Rows from block 4 of the audio encoder of a small contrastive audio-text model, named by matrix and row number. Rows with one number within an expert belong to one neuron, the router's apart. Each number is 128 + 24 x the weight over its row's rms, rounded and kept within 0 to 255. All counts start at 0.
Before each expert's rows are labels from the 100 clips, of 14848, where the router gives the expert most weight on average: "top examples" is what is common among them. Only what is clearly more common there than usual is listed. The data: songs of 200 made-up bird species, synthesised, often over outdoor noise.
# router: router (encoder.blocks.4.mlp.router.weight, 8x256, trained with AdamW), inputs 0-85
# up: expert up (encoder.blocks.4.mlp.up, 8x64x256), inputs 0-85
# down: expert down (encoder.blocks.4.mlp.down, 8x256x64, transposed), outputs 0-85

# expert 2
top examples: low song; steady whistle; first syllable: steady whistle
router.2 [148 115 137 128 101 141 127 135 170 114 163 134 119 132 145 155  98 152 163 152 112 149 105  87  91 143 156 124 106 134  78  85 107 113 162 147 147  92 124 135 168 131 144 127 127 161 123 156 127  93 117 110 149 124 160 120 153 109 123 134 115 114 107 130 156 123 132 146  79 117 168 145 174 131 166 177 130 146 128 145 142  68 115  77  99 156]
up.0 [147  97 118 131 115 151 153 142 122 137 139  77 103 147 142  86 138 149 167  75 142 143 127 142 132 180 142 125 127 121  92 108 114 134 127 114 112  65 130 152 123 145 131 132 102 113  99 134 110 139 154 142 161 113 134 125 132 122 156 157  88 105 123 157 103 177 102 156 133 152 139 159 137 146 153 116  96 140 130 108 151  91 135  59 163 135]
down.0 [132 129 151 145 105 138 156 143 125 142 149 120  79 137 144 151  93 167 114 109 121 140 100 137 134 118 136 106 160 116 117 111 142 142 116 133 119 150 111 110 114  45 121 117 119 139 107 107 135  87  72 135 142 134 115 114 126 139 136 119 210 106 124 173 145 110 147  85 177 176 114 111 125 129  95 132 151 110 117 103 116 124 110  76 158 146]
up.1 [111 140 137 124 125 145 141  86  95 166 122 180 129 123  91 129 100  83 157 126 138 133 135 110 108 154 169 102 130 136 145 130 146 144 110 122 120 110 117 123 171 133 117 101 111  91 103 160 143 110  99 134 184 132 138 108 114 118 121 120 114 111 111 122 145 130 151 124 151 118 147 141 150 193  75 125 115 144 122 115 141 168 134 161 138 161]
down.1 [ 83 137 124 159 150 139 110 127 124 128 129  81 161  82 103 133 122  98 132 120 100 139 117  61 105 113 118  91 109 110 163 114 136 134  79 141 126 151 109 126 130 131 101 143 143 106 108 146 115 128 132  99  97 123 105 144 103 104 140 144 171 109 126 128 167 163 163  92 134 143 124 116 134 114 103  93 109  96 106 164 128 150 114 118 107 102]
up.2 [149 135 180 135 147 129 108 134  77 149 116 136 145 134 118 113 152 149 147  86 160 131  98 137 120 126 149 127 134  66 138 162  96 177 128  71 139 134 116 134 119 141  96 132 153 158 125 139 153 139 165  99 170  75  71 192  94 164 125 142 120 132 161 125  99 154 101 130 133 127 141 164 105  92 187 103 106 134  92 127 123 174 130  73 125  96]
down.2 [100 153 116 100 131 129 132 145 125 116 169 199 119 139 136 120 104 147 134 175 134 149 161 131 162 121 116 118  89 138 133 128 137 148 114 108 132 103 131 131 132 132 136 145 151 113 101 100 102 115 134 122  97  97 107 147 135 156 103 127 145 126 103 147 113 111 109 111 157 119 109 116 159 154  68 125 140 162  90 126  72 161  88 130 118  86]
up.3 [166 136 131 124 140 121 147 147 114 107  87 115 135 131 144 144 131  99 171  90 153 122 114 124 143 127 121 123  84  96 164 153 188 103 127 118 151 123 150 150 129  65 122  75 114 129 125 112 108 167 162 139 178 121 146 117 119 170 116 127 112 154 132 115  93 140  99 103 158 143 114 172 130 102  83 128 133 104 155 118 137 133 121 108 125 119]
down.3 [104 102 132 140 101 117 106 109  95 139  99 151 132 124 153 127 119 140 140 123 147 112 136 101 112 142 114 128 154 127 101 151 104 136  92 132 106 153  99 129 127 135 129 138 137  87 152  78 131 114 117  95 110 168 116  21 113 110 145 117 172 102 159 122 116  95  99 109 157 155 122 133 170 130 107 110  90 143 138 128 145 129 110 148 108 134]
up.4 [140 145 145 112 151 128 120 110 133 163  98  92 132 124 156 151 185 109 111 103 138 145 148 139 136  97  79 146 151  86 146  59  72 121 143 132  86 138 117  99 131 127 122 135 146 133 136 128 115 140  99 129  89 130 132 146 132 139 148 134 140 154 165  94 153 106  65 121 112 150 103 142 136 168 109 108 139 139 104 124 110  91 159 117 162 134]
down.4 [104 107 140 151 121 129 129 164 150 159 121 132 155  84 139 144 146 142  83 120 168 160 135 144  98 108 126 100 115 101 157 130 112 123 153 134 144 123 137 141 106 168 134 164 153 150 134  84 134 182 115 127 160 157  87 106 129 149 122 109 141 113 106 122 191 165 138 120 177 104 143  93 121 115 118 123 153 161 105 126 147  94 123 124 149 126]
up.5 [118 112 132 160 153 105 142 134 125 125 130 139 128 129 154 144 104 171 133 146 116 150 164 121 131 129 134 106 113 102 129 124 141 119 110 134 157 157 105 140 135 121 126 122 103 139 102 142 119 126 120 135 130 156 124 136 106 143 173 136 130 162 147 125 161 127 165 125  81 113 178 141 143 107 155 124 141  79 174 159 173 128 137 118 128 109]
down.5 [102 147 139 114 132 143 115 129 127 135 145 141 152 155 118 109 155 116  83 142 134 113 104 110 108 132 154 122 141 110 138 107 112 145 141 136 109 108 126 105 117 107 149 107 135 156 159 129 112 156 109 157 127 159 157  98 135 142 117 155 111 110 143 146 125 166 140 128 169 128 160 109 121 157 120 142 148 115 106  67 164 117 116 127 152 123]
up.6 [128  99 124 139 154  89 179  98 209 131 116 158 158 129 155  96 114 102 140 170 128 108 144 143  99 136 164 164 103 110 111 168 141 123  94 131 142 152 170 134 152 176 111 160 150 155 111 122 126 142 118 161 133 157 195 137 122 140 159 142 120 168 118 140 137 129 103 129 157  87 158 150 145  98 153 148  83 120  99 142 108 125 126 196 148  97]
down.6 [150  98 107 135 118 128 144 102 120 120 133 106 162 122 154 131 185 100 113 144 114 126 106  86  90 107 142 135 143  73 134 134 107 135  85 148 170 109 111 138 157 120 112 134 135 156 183 132 131 155 120 147 124 121 139 118 111 167  84 127 146 147  98 139  98 128 108 126 148 122 134 143 103 120 150 105 123 182 164  89 164  95 123 138 137 109]
up.7 [100 138 137 134 150  94 144 170 106 152  94 127 132 161 120  77 111 138 117 152 138 168  98 136 115 116 164  99 128 124 132  66 112 124 172  96 141 126 116 129 124 120 141 140 126 108 124 114 153 109 111 103 123  71 142 100 123 139 139 117 145 137 148 137 120 197 140 139  95 142 109 139 122 109 143 100 149 120 156  99 110 153  92 185 125 167]
down.7 [105 131 132 130 140 135 122 108 147 137 122 112 136 177 132 159 100 132 129 158 111  92 138  91 107 135 144 148 142 144 179 118  93 111 112 101 152 139 147 147 131 140 115 154 137 157  93 109 135 104 113 120  96 107 130 130 132 121 117 119 155 130 137  82 171 106 151 121 181 115  68 131 128 120 162  99 163 121 148 146 101 125 136 143  66 103]
up.8 [142 114 153 100 114 116 137 111 106 110 116 120 124  96 116 123 139 129 171 106 101 126 114 144 149 125 117 155  87 131  88 112 147  57 132 135 112 138 128 127 155 132  96 165 162 123 112 146 132 161 133  98 136 125 128 119 146 154 121 179  95 173 122 143 128 116 149  88 120 100 128 150 114 138 115 122 178 106 158 156 106 167 143 136  95 121]
down.8 [160 129 173 122 121 124 126 154 125  95 141 144 128 163 128 154 106 167 122 151 109 146 103 146 132 145 151 132 147 137 134 137  91 114 114 106 150 136 145  96 119 168 148 151  73 131 111 140 143 151 139 164 119 164 108 113 108 136 102 133 144  74 128 107  96  74  96 150 130 129  93 123 147 121 142 145 133 123  86 102 115 109 143 129 148 112]

# expert 4
top examples: low song; crickets; steady whistle
router.4 [133 171 149 152  94 151 105 169 107 162 124 155 100  85 138  96 166 173 126  85 152 118  99 124  96 114  82 112 167 152 100 143 138 140 180 112 147 152 132 106 131  71 144 115 124 142 135 117  94 114 131 164 169 143  88 153  87 160 103 146 159 141 154 131 123  97 110 157 142 116 115 155  96 154 100 153 118  79  98 102 149 136 131 155 139 121]
up.0 [141 161 161 115 134 104 109 118 134 144 158  84 140 143 127 114 110 131 147 120 115 137 125 112  77 113  92 176 110 144 125 158 104 167 106 105 157 159 125 121 155  70 121 126  77  66 129 167 104 134 128 123 145 128  80 118 135 152 122 135 137 144 147 173 138 169  87 136 117 162 105 125 110 142 150 113 139 108 117 153 117 117 134 108 177 124]
down.0 [157 132 141 108  58 131 133 134 128 114 138 153  97 115 117 142 123 124 107 106 131 140 121 127 150  99 136 126 117 151 146 145 177 124 152 136 114 164 143 105 154 136 124  84 110 134 154 144 123 133 154 172 135 101 148 106  87 107  97 106 120 125 166 120 109 133 124 132  85 127 133 176 104 130 116 124 143 132 140 150 135 120 121 131 136 151]
up.1 [147 115 131 109 174 171 114 118 123 146 138 133 107 121  88 151 114 135 119 119  91 132  86 137 137 142 140 120 146 119 123  96 139 114 111 103 151 108 115 142 129 153 103 154 117 157 107 109 167 132 134 100 114 185 148 109 153 182 101 129 111 143 145 121 164 106 107 141 178 139  81 108 150 144 134 128 134 131  88 177 118 101 142 143 128 133]
down.1 [129 106 132 168 102 138 132 153 148 135 120 155 149 102 135 132 150 145 111  79 101 124 168 148  97 129 147 157 166 144  96 130  85 145 129 120 136 119 137 147 114 127 144 137 174 103 112 145 155 122 103  98 106 132 136 121 102 183 134 139 116 113 149 153 142 111 133 156 110 128 154 179 112 120 142 136 114 137 170 173 137 151 118 127 102 119]
up.2 [140 150 131 135 138 132 109 114 154 162 157 170  92 102 124 103 171 168 130 125 143 130 112 154 142 130 136  67 120 119 146 144 132 141 120 106 169 135 105 159 107 115 139 120 116 119  82 127 150 164 137 146  98 106 146 119 113  92 158 153 111 180  96 171 188 119  96 106 129 127 118 140 140 118 119 141 154 137 147 135 157 119 133 185 161 159]
down.2 [145 144 131 142  84 113 136 127 178 149 147 155 123 112  97 112 135 134 137 128 139 107 140 112  85 162 110 124 133 162 127 121 153 163 119 155 186 160 124 117 127 140 158 100 104 105 111 125 130  95 118 177 123 143 129 112 108 158 155 117  95 133 186 140 116 104 171 128 142 128 152 179 104 106 141 144 122 125  89 136 109  89 143 128 122 139]
up.3 [149 128 175 173 107 142 156 131 139 126 159 166 156 152 113 151 131 121 167 119  96 119 104 121 141 105 146 134 156 129 133 130 121 133 103 149 186 104  76 142  86 105 143  60 128 146 115 150 122 145 124 107 118 127 142 132 132 139 161 121 145 159 120 129  99  86 129 147 108 115 125 129 118 117  90 108  82 109 121 126 124 134 120 147 134 149]
down.3 [139  89 120 121 137 115 159 151 154 108 117 124 151 125 153 159 105 148 169 129 139 125 146 147 126 103  51 150  95 110 109 135 177 132 110  93  71 158 123 132 126 131 104  72 132  86 143  87 115 142 120 123 104 158  99 139 121 166 118 161 177 136 104 144 108  82 150 121 158 125 128 135 123 125  89 128 106 153 120 134 134 113 131 144 121 152]
up.4 [152 146 167 181 128 112 120 182 119 150 101 117 142 118 132 146 146 112 140 106 141 112  93 144 172  92 136  76 101 127 134 139 104 126 147 133 100 110 120 120 140 136 124 121 170 138 134 119 149  95 140 133 152 140  86 117 140 106 114 123 137 161 109 126 166 148 103 116 142 137 129 110 104 111 124 137 106  82 138 128 131 105 157 138 137 124]
down.4 [ 94 153 104 163 149  83 171 113 127 132 110 122 126 147 118 164  85 174 130 144 114 103 168 140 125 174 125 119 146 127 106  97 116 192  81 121 127 121 163 118 162  96 152 127 119 124 142 129 149 167  90 117 165 162 132 114 115 143  91  96 110  59 148  84 135 134 142 131  98 114 123 158 131 137 127 118 129 105 141 138  92 116 123 143 143 107]
up.5 [107 128 144 111 138 112 129 143 105 175 100 102 138 111 110 129 171 143 147 131 111 105 173 134 160 118 115 132 154 143 123 116 126 160 109  87 106 109  78 138 124 104 139 174 103 109 139 159 111 140 146  97 209 134 127 155 127 113 107 103 123 143 116 123 102  84 171 100 147 151 104 104 103 114 117 151 119 136  96  95 166 152 128 184 139 117]
down.5 [117 159 128 136 127 126 147 130 123 137 175 132 120 112 157 123 134 114 132 136 168 121 105 115  91 124 110 166 153 159 115 112 105 103 129 131 151 131 143  83 162 127 140 179 154 111 136 134 121 113 111 158 119 112 175 115 119 127 108 138  93 137  91 130 178 140 113 135 117  91 105 145 154 160 157 158 111  73 131 121 131 144 125 113 108 158]
up.6 [161 173 127 122 120 131 129 170 170 111 143 153 133 139 113 154 146 127 128 134 127 110  87 118 127  90 131  91 133 118 118 122 100 151 104 154 118 144 156 100 115 137 142 151 128  95 159 107 191 160 133 130 125  97 143 130 127 101 149  78  70 122 124 119  91  93 132 131 142 104 181 143 126 122 160 177 117 151 145 100 150 120 121 180 126 176]
down.6 [131 126 105 127  73 143 118 169 115 148 159 139  99 115  63 139 146 150 168  99 125 118 146 155 106 129 123 146 130 115 114 127  80 139 128 153 123 117 120 110 129 117 159 112 114 112  95 193  88  99 159 161  96 134 111 113 125 136 119 156 146 117 198 163 150 131 137 161 159 155 154 172 153  96 119 124  89  93 150  98 115 118 142 131 133 179]
up.7 [102 112  73 134 138 151 108 123 140 107 123 127 109  81 117 127 158  69  91 120 170 118 119 145 132 154 125  85 123 126 112 106 178 141 177 168 121 143 144 129 131 115 159 115 123 170 141 127 149 118 108  83 181 139 158 171 149 130 143  99 122 103 129 130 143 131 157  93 134 114 106 114 122 106 128 121 132 144 120 176  98 128 133 123 109 153]
down.7 [201 143 153  86 151 131 141 101 128 106 122 165 127  85 139  92 145 132 106 150 137 128 197 171 149 113 154 102 116 153 135 170 110  90 147 124 143 130 128 147 101 128  94 108 145  97 114 105 111 177 116  94 112  95  92 160 148 148 152 158 129 156 120 138 150 114  70  94 136 152 125 121  96 140 130 113 170 101 106 139 174 173  98 132 143  91]
up.8 [183 163 118 133 145 103 143 111 142 127 146 106 130 135 118 115  94 106 146  99 164  87 130 121 130 174 126 106 169  92 108 125 126 150 120 139 132 102 143  89 116 139  98 123  90 144 122 128 138 121 130 129 128 130 122 126 141 141  75  97  97 109 123 178 107 132 120 153 132  83 181 131 121  78 184 127 150 113 172 107 126 148 164 107 153 143]
down.8 [103  93  78 158 137 119 122 133 113  99 124 161 141 105 101 147 108 142  84  85 159 134 124  64  72 149 117 129 111 128 130 147 117  73 145 163 138 106 108  93 133 179 106 105 112 115 128  91 125 137 110  96 129 143 125  81 113 148 149 148 124 105 181 165 162 205 119 123  89  98 100 120 109 153 167 106 123 151 170 137 109 155 142 134 148 128]

# expert 1
top examples: click
router.1 [102 127 172 130 114 184 167 143 147 137 122 177 160 163 168 163  94 138 156 158 166 102 120 165 176 115 130 162 146 108 104 110 126 135 135 119 136 144 127  84 118 161 151 123 155 131 109 103 125 109 128  79 139 124 108 185 146 144 134 113 111 140 128 137  84 123 137 147  96 155 132 143 101 167 123 176 110  90 141 153 135 137 134 177 113 135]
up.0 [129 100 128  99  79 157 112 158 149 153 136  67 141 139 114 113 137 127  96 151 110 151 133 136 138 130 132 124 127 170 146 103 145 125 146  90 144 115  77 153 110  84 130 102 126 136 200 125 130 166 105  87  79  91 107 105 125 135 113 101 115 144 132 128 107 127  71 110 135 110  88 136 125 116 108 133 128 115 120 162 130 113 102 149 155 103]
down.0 [116 101 125 105 151 137 137 151 121  96  81 116  91 136 127 127 140 135 130 151 153 136 113 134 153 119 148 140 162 116 118 144  81 175 148 157 125 110 120 125 151 138 112 149 125 100 113 128 147  99  83 125 144  99 124 171 100 121 164 122 117 144 134 109 159 150 144 124 115 146 101 150 162 130 154 107 132 124 122 114 103 171 164 115  91 113]
up.1 [182 145 146 149  95 143 126 116 122 130 122 130 136 130  91 144 117 143 150 174 118 119 108 140 140 134 108  98 174 111 173 115 143  83 107 104  98 111 104 164  85 141 131 113 134  99 125 143 137 161 105 158 109 119 101 139 212 145 142 109 125 125 138  74 192 101 163 168 140 133 125 119 128 119 105 117 133 123 155 138 123  89 121 145 114 123]
down.1 [128 177 114 102 109 107 168 115 144 153 124 129 122  88 159 155 135 138 147 129 122 115 125  86 166 115 139 181 121 171 171 130 131 102  99 142 109 138 104 133 158 120 152 129 119 141 114 130 130  99 112  70 169 112 129 133 105  98 147 147 119 106 164 184 117  99 168 108  92 153 134  79 122 124 159 133  60 116  92  95 119 141 107 124 137  86]
up.2 [167 145 122 145 150  99 179 102 130 131 117 151 169 150 112 153 120 144 144 180 161  83  98 118  92  91 136 106 161 116 100 133 101 101  92 164 123  98 123 132 121 117 123 107 101 142 113 190 129 102 160 115 105 119 144 144  78  90 148 119 131 180 112 134 156 102 103 122 161  96  98 113  90 122 125 139 111 136 107 133 152 135 111 118 126 144]
down.2 [124 124 156 121 117  82 123 142 128 151 132 158 107 129  86 155 114 190 115 123 131 125 143 114 122 122 106 136 117 144 109 119 139 173 105 153 144 109 146 118 164 126 113 129 136 116 123  76 130 100 144 147 103 123 155 152 132 147 141 152 139 115 137 153 124 137 145 154 118 118 164 132 106 162 154 148 117  77  95 109 123 120 169 124 160  95]
up.3 [108 141 103 128 107 102 131 111 146 111 136 147 118 132 125 220 129 100  96 124 171 175 153 106 117 133 161 161 138 133 137 160 104 142  70 118 136 157 172 116 157 123 139 128 161  71 113 159 169 150 154 108 158  86 137 166 130 138 145 119  97 122 133 132 135  76  98 154 110  64 165 126 127 105 176  94 144 154 128 102 103 127 132 134 111 112]
down.3 [144  86 111 106  98 128 145 167 121 102 174 109 176 132 137 100 113 137 153 119 114 115 113 174 153 151  71  98  87 142 106  74 145 120 149 102 118 138 100 101 162 147 122 131 128 116 129 146 154  87 126 135 171 141 119 103 141 106 116 135 145 122 115 124 133 132 135 120 234 128 127 158 155 106  75 127 144 144 140 139 139 138 152 128 127 131]
up.4 [118 154 190 155 140 153 132 136 121 138 126 161 142 166 181 143 162 127  89 101  83 111 141  66 164 139 122 111 130 126 134 136 109 171 132  92 138 117  79 152 158 136 131 107 167 125  64 121 112 113 121 151 142 115 148 109 149 148 123 156 182 177 142  97 133  90 140 147 141  96 172 132 113 130 123 134 110 120 132 120 100 130 166 168 148 166]
down.4 [144 109 119 115 112 143 138 172 121 140 147 115 105 134 109 135  88 131 126 137 124 171 115 145 174 118 134 122  96 116 133 131 173 129  99 137  99 120 137 149  91 114  94 114 146 110 106 115 120 118 131 157 129 144 140 134  96 156 132  82 117 109 157 107 116 142 138 118 104 125 108 139 105 120 182 145 131 103 119 120 122 124 125 144 114 116]
up.5 [134 117  93 132 116 187 136 128 106 113 110 129  93 130 163  87 135 111 147 129 133 175 101 127 107 103 142 128 169 129 126 121 141  88 133 135 117 146 127 117 111 110 130 123 140 140 137 184 118  98 131 149 149 100 139 162 132 149 121 145 140 117 133 113 122 174 100 151 114 102 140 146 123 118 106 134 122 136 126 112  94 135 120 124 158 137]
down.5 [ 93 153 111 111  97 136 115 140 102  98 139 153 128  94 139 136  92 145 152 167 127 163 117 107 149 132 135 157 130 141 111 121 107  93 147 133 139 115 128 132 146 149 141 117 120 121 159 138 157 123 154 168 119 135 124 151 132 126 116 115 127 141 142  69 191 121 116 114 161 105 137 120 138  76 130 119 101 131 152 156 129 114 101 133 142 120]
up.6 [139 149 109 132 145 132 140 176  82 104 139 145 117 141  54 131 147 140 143 125 113 130 138  94 100 133 140 110 172  90 131 121 146 138 126 121 130  98  87 124 113 145 100 123 151 115  98 158 118 159 106 116 139 154 126 177 122 156 130  94 132 208 146 104 141  72 173 158  88 120 135 108 114 138 124 125 149 129 103 144 125 148 125 115 153 146]
down.6 [126 136 119 125 161 171 133 134 140 191 133 122 111 135 166 157 137 145 106 112 142 154 123 164 140 147 138 142 135 106 121 117  84 114  85  82 125 133 139 127 107 111 156 113 143 117 130 147 137 145 136 110  82  79 113  84  72 109 104 139 110 151 164  58 116 128 136 109 108  92 105 145 105 109 185  82 160  88 166  87 115 129 129 137 128 130]
up.7 [ 89 134 129 159 147 119 106  57  98  62 108 141 166  87 196 129 133 114 140 116 153 114 144 136 132 130 133 121 116 178 148 138 135 131 168 140 147 111 109 121 111 147 125 123 124 139 108 120 121 121 100 193 145 145 139 122  83 140 126 127 131 119 157 138 127 106 108 121 167  63 110 161 147 129 145 127 176 117 120 107 190 135 134 123  99 142]
down.7 [124 135 100 143 121 162 159 104  99 130 113 176 113 103 108 132 130 103 126 125 127 108 122 152 113 132 132 149 129 108  94 151 101 153 145  87 160 186 153 119 136 125 133 155 175 129 143  97 128 161  83 162 100 136 145 166 118 145 116 135 152 119 127 163 184 140 135  72 122 115 116  97 103 131 116 147  92 140 105  94 115 112 160 131 128 100]
up.8 [140 123 151 123 149 127 137 102 148 144 113  84 107  92 119 110 146 177 118 178 126 111 109 154 132 151 168 122 145 145 122 149 143 128 145 123 120  90 151 159 150 110 155 125 138 135 133 123 131 181  85 181 127 105  81 124 123 138 112  77  64  78 140 106 166 143 157  84  77 176 124 101 127 113 147 114 153 137 122 175 115 129 130 114 109 142]
down.8 [158 139 130 123 136 122  67 132 146 138  87 102 148 120 152 108 134 149 174 105 134 127 100 137 123 145 153 111 185 148 109 142 120 144 120 120 163 131 128 135 138 158 107  82  95 115 122 125 106 136  96 118 120 171 168 106 134 117 127 108 137 157 102 143 157  99 119 111 144 114 119 180 140 110 163 121 135 103 125 158 135 164  93 115 132 169]

# expert 0
top examples: quiet level; click; first syllable: click
router.0 [126  90 140 109 168 115 138 168 108 136  82 135 138 155 168 135 128 130 159 130 134 112  90  95 127 120 156 113  88 150 106 136 125 106 113 124  81 115 121 167 145 140 162 131 107 101 131 114 116 101 138 124 113 100 125 166 152 122 135 153 104 122 142 126 147 145 146 126 150 160 151 101 142 119 154  82 167  79 154 101 111 108  92 120 143 146]
up.0 [132 143  94 151 143 146 131 161 156 113 132  94 109 138 131 139 105 164 154 114 141 156 145 154 109  94 134  78 111 132 131 114 112 155 128 133 141 122  82  97 127 123 141 111 122 135  82 137 151 103 102 133 151 112 137 111 134 110 128 147 161 110 132 138 150 174 136  98 107 140 149 105  84 160 113 145 149 121 147 101 132  68 150 172 175 147]
down.0 [129 145 150 151  96 158 162 159 162 111 117 144 147 101 124 147 110 188 114 117 171 166 167 149  95 144 103  81 119 120 124 130 149 124 129 112 123 154 133 167 132  91 131 136 116 101  96 148 169  91  99 112 155 148 110 137  69 126 129  88 109 105 121  90 115 138 150 155 144 140 105 163 158 119 156 134 167 156 116 100 111 138 131 151  96 159]
up.1 [115 130 112 125 119 158 156 127 147 155 130 111 157 157 178 116 155 141  81 158 146 188 143 152 114  91  96 125 131 155 127  77 137 170 169 109 119 107 143 164 103 106 126 144 119 176 137 100 125 103 150 147 139 115 109 106 110  92 126 142 141 133 158 137 137  91  80 121 142 131 155 115 127 129 161 150 111 142 134 111 152  81 117 137 146 127]
down.1 [119 138 137 161 150 146 141 145 118 125 131 129 142  99 155 105 114 110 121 134 149 113 105  91 102  96 156 128 133  92 161 113 160 152 149 134 117 177 112 127 147 151 149 162 157 154 149 122 121 135 116 178 139  80 144  97 131 119 134 155 114 108 139 148 125 158 170 149  99 106 138  98 114 123 152 155 139 145 107 117 109 140  81  89 165 169]
up.2 [125 110  96 128 101 165 123 146 150 138 118  73 110 141 152 132 135 129  94 137 159 150 137 128 169  93 129 148 100 146 122  71 172 141 115 153 119 128 173 146 161  97 170 148 118 137 119 116 138 133 122 145 137 148 114  86 120 135 212 117 146 139 115 140 120 118 123 142 145 160 117 123 124 137 125 104  99 121 119 101 140 114 129 151 140 142]
down.2 [165 161 139 120 122 129  71 133 102 162 129 102 135 158 169 120 185  94 144 110 100 106 121 168 135 157 162 116 133 107 116 128 137 142 123 138 148 134 131  89 119 142 129 126 133 147 105 120 155 139 130 153 161 135 112 134 139 128 120 137 103 137 142 119 160 109 147 112 180 127  60 143 128 134 133 152 133 120 131 160 119 133 105 116 124 119]
up.3 [123 141 119 124 103 123 177 120  89 131 114 116 111 105 135 118 140 150 105 136 130 141  87 111 107 143 119 103 106 122 140 118 149 152 146 154 110  94 100 130 114 138 118 116 139 136 113 105 103 127 140 178 104 150 143 189 115 112 121 128 167 165 168 106 145  86 164 109  96 136  94 133 115 158 106 140  98 159 124 134 169 122 111 108 105 240]
down.3 [125 110 122 113 124 100 141 131 131 144 157 166 113 152 146  95  99 137 130 139 115 141 120 129  95 130 115 114 112 137 123 139 146 109 132 120 137 128 141 111 150 133 103 141 134  92 112 173 135 158 147 110 132  94 122 152 129 158 113 133 126 118 137 125  48 117 106 154 131 124 166 135 130  97 122 107 139 104 127 120 132 156 131 143  75  80]
up.4 [113 153 154 133  98 113 146 140  89 141 177 134 153 136 173 119 146 116  92 115 101 134 144 143 153 117 164 143 136  97 149 144  96 156  96 156 115 162 154 156 170 120  94 123 145 118 143 133 129 139 127 108 105 119 118  93 103 125 130 123  99 120 150  48 124 142 128 128  97 130  68 144 151 116 112 143 126 106 109 129 163  92 161 116  85  90]
down.4 [145 142 130 100  77 143 134 171 111 143 119 148 165 143 134 153 107 157 134  93 124 124 102 141 110 106 124 135 118 169 135 133 149 135 127 106 128 131  96 117 126 117 158 146 117 210 160 151 122 130 125 145 128 115 148 189 162 155 141  82  97 126 172 128 126 170 115 112 184  99 118 147 141 139 121  99 142 131 163 122 106  98 142 103 114 125]
up.5 [ 87 119 108 111 135 132 115  95 120 135 127 123 155 133  81 120 111 117 154 156 108 100 169 143 143 110 136  99 146 129  92 129 162 170 161 129 126 104 153 113  76 147 121 132 113 134 127  95  69 148 170 122  85 180  98 140 136 129 106 178 154 142 146 151 116  89 120  97 128 143 144 169 118 135 158 134 140 131 128 145 105 175 130  97  71 109]
down.5 [137 107 102 161 127 161 137 123 121 137 111 124 126 123 116 135 122  95 122 101 148 149 111 129 137 134 152 139 114 107 136 127 127  84 129 122 159  94 117  99 130 157 166 150 119 163 154 172 211 139 131 108 131  72 153 169 149 102 114 151 134 198 127 104  92 125 142 124 108  95 123  99  85  98 117 117 124 130 122 125 105 139 104 165 126 116]
up.6 [152 126 105 156 150 166 135 162 136 153 157 147 127 134 113 110 133 121 137 107 112 133 157 108 118 106 139 146 135 111  91 123 156 118 142 154 148  88 116 159 123 127  77 149 173  83 146 131 143 140 171 137 134 117 137 206 141 127 142 110 131 134 160 111 134 153 136 142 114 124  95  91 115 100 120  89 120 124 173  97 133 136 170  87  95 187]
down.6 [134 151 142 117 126 124 119 136 111  96 133 148 114  92 151 134 133  90 122 121 132 103 127 135 116 131 122 121 140 151 129 141 154 157 157 147 165 146 145 127 141  97 134  62  93 125  99 106 107 113 148 100  97 148 110 120 105  83 137 129 145  89 127 118 140 109 115  90 147 144 136  87 144 144 123 134 140 128 119 129 112 144 153 162  97 148]
up.7 [139 147  93 137  95  84 140 131 117 183 152 116  89 148  87 139  95  72 127 119 162 103 140 131 151 134 119 146 152  87 118 123 120 118 149 118 159 123  85 153 114 106 144 124 152 136 118 125 152  93 142 137 150 116 121 143 130 134 126 133 120  95 144 165 132 150 142 102 182 120 150 123 119 159 113 128 144 158 147 184 149 117 130 113 109 121]
down.7 [100 111 173 166 110 125 119 124 112 138 141 148  88 132 160 128  97 170 144 152 149 133 133 165 123 113 120 160 187 141 148 123 143 125 117 134 147 118 120 153 102 121 125 115  94 125 102 108 129 104 146 130 147 109  82 132 135 135 137 112 143 125 172 162 117 140 139 101 133 126 163 116 124 140 177 124 161 109 186 162 130 136 153 147 110 107]
up.8 [137  77  96 101 169 153 138 132 109  88 127 122 124 160  86 131 143 123 129 154 152 159 147 130 182 142 121 154 102 141 126 135 156 141 162 150 110  91  95 158 136 126  95  91 117 172 131 115 121 128 155 150 120 133 107 104 135 164 151 103 181 182 104 167 121 115 125  43 155 125 147 142 116 135 140 128  88 115 140  99 130 151 137  80 128 161]
down.8 [168 131 117 105 148 152 101 158 152 122 117  86  91 109 128 118 191 107 103 128 176 111 115 117 149 130 133 103 141  99 159 143  85 101 154 120  95 148 131 136 144 143 124 146 151 145  51 114 153 144 150 102 156 131 116 108 116 138 163 134 119 103 112 146 137 134  96 130 143 195 107 121 155 121 129  93 142 138 182 106 131 106 134 168 137 130]